config.toml
model = "masked image model"
dataset = "abstract colour fields from 500 small random pattern networks"
train_examples = 101725
image_size = 32
crop_scale_min = 0.8
horizontal_flip = false
method = "mae"
mask_ratio = 0.75
loss = "mse"
encoder_arch = "vit"
encoder_norm = "layernorm"
encoder_norm_position = "pre"
encoder_activation = "relu"
encoder_mlp_ratio = 4
encoder_head_dim = 32
encoder_fused_qkv = false
encoder_bias = "all"
encoder_qk_norm = true
encoder_layer_scale_init = 0.01
encoder_parallel_block = false
encoder_inner_norm = false
encoder_patch_size = [2, 2]
encoder_layers = 16
encoder_width = 192
encoder_positions = "learned"
decoder_width = 128
norm_pix_loss = false
decoder_layers = 2
init = "trunc_normal_002"
residual_init = "none"
optimizer = "soap"
beta2 = 0.999
learning_rate = 0.0011
beta1 = 0.9
shampoo_beta = 0.95
eps = 1e-08
precondition_frequency = 16
max_precond_dim = 1024
one_sided = false
adamw_lr_other_params = 0.0012
max_grad_norm = 1.0
max_steps = 20800
batch_size = 64
epochs = 13.1
lr_schedule = "wsd"
decay_fraction = 0.3
final_lr_fraction = 0
warmup_steps = 410
weight_decay = 0.1
adamw_weight_decay_other_params = 0.05
Rows from block 8 of the encoder of a small masked image model, named by matrix and row number. Rows with one number belong to one neuron. Each number is 500 + 25 x the weight over its row's rms, rounded and kept within 0 to 999. All counts start at 0. Numbers have three digits each.
After each neuron's rows are labels from the 100 images, of 14976, where the neuron reaches its highest value: "strongest on" is what is common among them; "patch colour" is the nearest of a few named colours to the mean colour under the peak. Only what is clearly more common there than usual is listed. The data: abstract colour fields from 500 small random pattern networks.
# fc1: MLP up (encoder.blocks.8.mlp.fc1.weight, 768x192), inputs 0-191
# fc2: MLP down (encoder.blocks.8.mlp.fc2.weight, 192x768, transposed), outputs 0-191

fc1.562:486475561478544501525507482501520514506530576462508493520523499513452483525499519497486471496466500452526464462490508518499498461484461475516485541463514501521509527475490519488499460508509509497490499495487523514533491485504471473493508494501505510487457491524485506470455509483512505550502501536479488514531521484462502478491495514518498512495522534517482505484497482475465479444509502550542481471541540504522516455482522462513490501508522523514535524503461588515488486434463500524484556483481494487463501512469505485507523513520526538497491500468482532479483552503480509485
fc2.562:491518518497509493514505478500493490501497513505485516479497541513442490496512469483494562509511511523504511470482483549521490499510491447507512523453472545462509496519565520504525545529497481512473477490497528504522506503539516433525467557479490493540503485516508540474516474496528504501463476510517463483551479482516495503517515497500454501560481446476524507477530488493533478504489493523513461523557492484500451477504494511490484442531496499503515479487511527498479517501479509476494485506514490488542512544468494501500467521507479511480492510543508481545464515487429462473
strongest on: mostly red
patch colour: pink; yellow

fc1.54:524489498506484480481472476536511510481509474448499497536525478449446539502500451518472551500544512480487499491499476504497508529441525482520495512490527488509536506455531456491467497515546502536486523475515488519543474507484470515491505503476494534437497489537496538489514478486484513492476486541554506474477495537513487490460513537505478478496519517551499499493459537487473460516523513458519551522484524499466553507501469471534482462508506502526513487515510493508518495498496517500494517509470476522444534485465531484489533465527524524536531502509506476481509470513491476482
fc2.54:477547456457530500486518507473480525494504479517479548490527532531497483495511513482485512553518471535527487458527531490472522573491515480530514508479559504522515505506508502493492484489514485500515529523514555529503494499494535482494546518460522491553496433512513506517530511496476516491537479510532503460473486481488506490528515508549503547454467504538497520518477539508529482522497475527516506463521489497536469518481482517544464466499497524475497514517470469504480505556502489483486501507512473479525507512463519504481505492508527503507409487517509534503496497508531516507
strongest on: mostly green; fine detail
patch colour: pink

fc1.299:522525489510460488491513481514482513474493562509533516491481460487519478494498497574499469485491548500516535516500457488540535456525493494547495517513471515469500472474468477473482508501540531515471470515553447483460500488511486542497479505506550460504507522520453514499503494476542491546460500480534512488459475507519519480500540508547482515462458462499526536523495502514544519517509459530484525483470485462503553520543509477491511483553492464485501505510507489524466510478495484515514497502531499482475525492530517512545479481476523495477521492507500494504530514519512499483
fc2.299:493513475521458491481463523490567484491526550484497476535505502458495447503498476489558498488453469515482502514514493499526488542465491535499508499506477549516531512457485522492510491487499468473507494499492510521524437538504538466483438509479512495501508495531490475512484483492505467498491507475509501518469516466478509472445488536481553504494555441439486502508472483552500468506508484459529526504489566518519558506499504511490506541513498488468539492493496479505493535501522536520499498501495486512471523491483526485505474486486546521487491504525502502543516502473518496508
strongest on: mostly blue
patch colour: green

fc1.55:498530552507515504533488479495500514481491538544505508506503521492467536497506506480507528523485462501496499505483467503499495531465523496470497512523519466511521494490485461482525493469516514502508541486492541523491507461501537469494483511537456498505520463555451502476490493494483464518483502535512502545576506575498475463480507446491489471507519517508449497468522470485521475531496534492506478536520511551504500523524530486490500544478495505473434496521487473483455470519494496503524470533500522483544486517500487522510502528488484514480465494467541490537527467463473457499
fc2.55:516523484497504512498486487503507473487477526553510497521482498470515471504500550539570554479481518472491491505527537512490510523480532477532469506492518505492490499508426526509503492494507521528488496515486467520546493503490508534506498509506551503474507520565508461494532439495537492465472495471473461525536493481513510492460480462517566516514494496519445512450494507546479484499499556502473492518456514504509474505500488483523492511517492498521510489446482484496504575493490499491514525481509496480465561508501439493525513479496524502511500520491504528515467516492503524507
strongest on: fine detail
patch colour: red

fc1.150:505496523512466489514544474474508435479484466516505536462532433519498530553503516515514506488472503542494506572517511472495482498531525516542473499490498508539511487452482506450526509459500478524495489505472517480553493492515470470505490492537461519470498529553545503488460508515526476466488536485484499491463522543516509469473504513502483467488509484540483494476489523483491474509484456484513529497506488492522515493447481514516513504497490511525508490460498513489518469495482488467498500494480505469586487468499485489500505503503472489519564507523518533510479487506474548507
fc2.150:547481532449493486506505448486463494493508480498531524480463537453485479490517534496503513458482510509505479479509524483452460474485494522548499495473501504497490487521530506526516503525490526524491495490496521499517482458502485497523524484564461516493490479451483517491502488483514482488520475515466519482533500528520515496459522479491436499479486569506452483459516509540497488488497541537491524489525524469459513513473493507488504500508476486465496510509531523488488431487535488544494512494499470546547471479514484495487527543495464499519454527502505487501512477524553546485
strongest on: mostly blue
patch colour: blue; cyan

fc1.675:483535521527490517532557467498526488475494527503480530533480464478432508472491503511494516502511495466487452500524526487513516479513573491544519464543553471520514469502520481505438483511505508544485479496500496510502484510510503483455492490466500499497510444542545522503494504490494462500479458537509453484481520494470466500453500508535539507550459510539497484494490517489461518508526541514488485474553517515523514479511501555486486498543509500493483492509524509496470511486482509503476490503484528494499474462501530513448447503510503478511532499484516493503503493515540467476
fc2.675:515497485503564515488438484468527472531447451503514490465532465468537509542483495555498496480497495473489544525544499527483472515527502432507504528487512510473492485472517476518513481516481471497496503513502483494494478505531535488483497558512536489513499472516476541475510525479495533521546466503518560466459498463503483517566490485514460496470471474531465478513508540464504510487495515507502524503490497517505543501510538476505494478508531465475511474498487512503512498483523497517506498510499508500443492497524524503534503493492558534514540509530465523469456492499483493493
strongest on: fine detail
patch colour: green; brown

fc1.147:479467495496532485494492502489511511498479535490452543486500532494484475497549510478477522541512505535497527481542543496437519480526498470426475459471482511498519506506467510526513515511517522463483480521507477509562470527494498463509485525490461518548527467515463549538509487489505492535464490521485487511508483525505465506456519522516490461502519477451465489478524484508508460512465489508514470518508512504496513536538503475532531494520535475489570490524484501506490498508471450459501488522488519500511494468492513491499494509500515534532488480500477463472554489495488554509
fc2.147:509485501481474463527560535566527512531506518489509503490535498470447507498506471492540520517547453490498485487503497526529519493517545498537463492526548512515490489486449486473521465489527541494486449462500526524532518554524518483493530465491483494475499470479478467506503500509540475472446495457463530518505512504490535528509513499485520522507482496527511514468565493490474517523492452498506458470523479490526564464489495513478499465488526542512523512499492470491476504501515507469490495522504531509510471466465482502510517473484470511529496513485536501483516513479503463508
strongest on: fine detail
patch colour: grey; pink

fc1.690:565499482493469517541577477509524456508483484491510507509505493515493508501492495469477492494555502459477512487531494583499533500515524469523500480521483503498500489478521511478516508501465492495496493468521505492499521501518477498517492452484507563514448477522522474473534527503481552511497499479513486442511496494515466436503504488549529512503499539519516485458512512470499503499471534494516479482497441512447503502519515513483513554483523515510513514464479469511488523479532524561524512518463473495500506503534489495476511490467505531513521535512509489493521519525508497435
fc2.690:491490500470483481453445557514499512529515509523480516477541583486478486475503486469503506518508490486494499515513482426481507466511519483494485480555507533498487520542524541485533519486487512502508538490482505489505455497510539508466494485478487481463513457514488513533488464492503455509514488497547498561496449542495511512512519461473466495500476513483534505498471527527492511513506500500517479485518507506557481535527505491507494487534515500470475514517445518512522481448503526516486531473492516507537551494470450496498545482485480519474504471514518532474499515485507525532
strongest on: mostly blue
patch colour: purple

fc1.118:498477514476544481492523499480519499537452473493509472481498497487490476474502475524553474500524481541489560497469524486491522481527507493536514472492521522456472510471498498475505501518479521495498474445501447508482492468508574503519482473543467535460491506547537486494487579504515523524518522500461507451504482499542498456457513475540496513489497494481513484519493493548514480484487493513486480527479457520494496466539489523483514476497520480473490509529468504527512513468516497499513507486480520497482499536522517513489479492485480465473533529500474552454535518502550526521
fc2.118:491506526486472469445505520490527472443525546487516526499566513499512489499500448494534501508478533503494497484479531519487501533512501486484504489478471521511479511559476501499500483526502478450542540509462541525492487484478515492511467488513524465509521536484445473498485491475520489491536473535523485536485511513530522494471476515493484489508472505513477513509479484543511523491505507488523533547523492526503501522512513486533490500493518505518502511498509573533517490514482511517494443540485481499476470526463501500485553496491528479473444526463493480574517495525455478457
strongest on: mostly blue
patch colour: purple

fc1.254:482459507489501497504465449506513473503529514500545494518502518502479511519488538459499510473458516490484481471512502495477485507515497437483474508499502468521511522474430516485497480501507534458518498553510514484450525530489488526520477456520523524475539526489501465483553520477510497503500500485553507529487494447462520509472447521541484512501543509519515482427502502546480487492431542496491507517503496511494508500517490520494498478494525507497493523480508513493499509520470525533484534548501458484520528508551536480525480556511470499506503452501487480520475518494504536495
fc2.254:458449513500522497465466518471556482498482481480471470516474517472520481486493484540467492511534509501476511525486535513502518472494498520503479533521538532495498493483471470512518491463531518471522505546494525513534526486468495540512557491509491475494506518536546500492540454505525522485520500481489478494491535467460530487434504483456503521530561475487535497533501515484533441498487488478474504488533499525514526506478521515499466498486494474502478505534486449500480499520502533500494467493524486494500528495514592473483476480492481495504497531458510530549519504510514480488
strongest on: mostly blue
patch colour: grey; pink

fc1.605:488488510523444484534505493533511523476498489473516466518511451515517537508532509530505497499536493518490514491519456501485491487504526536479471464508480513460519510478522495470475538522518523517499500523489465495535484495535473450523517473485537447478474520516497488533484492486505512493525487464473502500502475522534522477516529531494518513496509519496526486470529496537500491512492495510503545489521446524491510488512500531555489549510502498521497531468486418516484466526524474461472446571527463526513503495458548490485461444508510533501517500466532485494507501500499458499
fc2.605:536533512492464474488513538526493472499512522494461502511561550516489531482512496521525491510519501496516495492511503482490561482551483501529521544486484492477494487542526521493487462494503509461469571478463488478542512482483466505539491499469494477522501509497480478499514475506504579472501533516493501525525512483504499513504480512481535451502520535491484522515490481531569510461489514482488505441451462485497478460481495528515494508484478565507506496498508464496485521510527490491508476493511525514548570486507471508514486478485499523479487516529502503500449503505489515550
strongest on: mostly blue
patch colour: green

fc1.50:488487486472492482494508528481497490522542518481562513507510522474525523478496473473531473516492489506468458484533494482486500472516447526486494525536502455515475522475453471489459532523500444499487438513510511485503477519500476459503479508514534526469508494506516457504535520492539529483492477463484496533493515494485509511520490502523486474507526480464480512472525482444520549514488493488472466479493515538493582535545493508488525481532480508495546509504503524530504447502523514491507508507504472545538507501490465479499479517476506543467529500475513531489514562483473472498
fc2.50:495501517452526466503511538497543490452479481508472552514453556481490536508480472495453519528481500493490515499420505531487489524571483493480526498510516506493506493494534497511513513450516467501473465526493539547471500527561519484476539543495464487511493486473533543514499505495486480497491484515487498504476496508481503506531501501494511511491488493458457529501521486515528536507489496482489523467495489504529520519546539556499536482516475490486429488520512472498484484485495488496494474488478502495483468440516500518521486501471521569507523508493479495525479490476492515526
strongest on: mostly red
patch colour: pink

fc1.311:481517515499545524519497508518504495468509475476472483474491504470497535457487531530532506518506490511448508508488525551502513532520430452486464517503485482537490479501520511494505515505470449490478435484501513511532516510515508481489501519466482473471446486463487486486502478480516520486483549489463503517492450472485531526513521472482527536555494519498534471501511535539490549489457501487443490532482485520479514488500494491537475455504482494526487498523458493513537519488485482499457497502475514509510527523485509463449531495516480473507540491521508502481502524500482441546
fc2.311:447524509493513492545435482523511500473515516492514476470519429532519472542495545546499514513523486501543497494520540508497516528472485513447543485455490490514533497502477459521464514539522458497498447530493489510448513452488520477504481492517441533542505513544535552481521514511527483524492498497524499516497496480493503493510469528492503502494501533499489484452481515512521483501494513510431515523495493513505583494471516485494473480497524475505480512492536477466520516519513486489506543491507503497504504532509517486534504522497510502484499485478496544504482486522469549504
strongest on: mostly blue; dark
patch colour: blue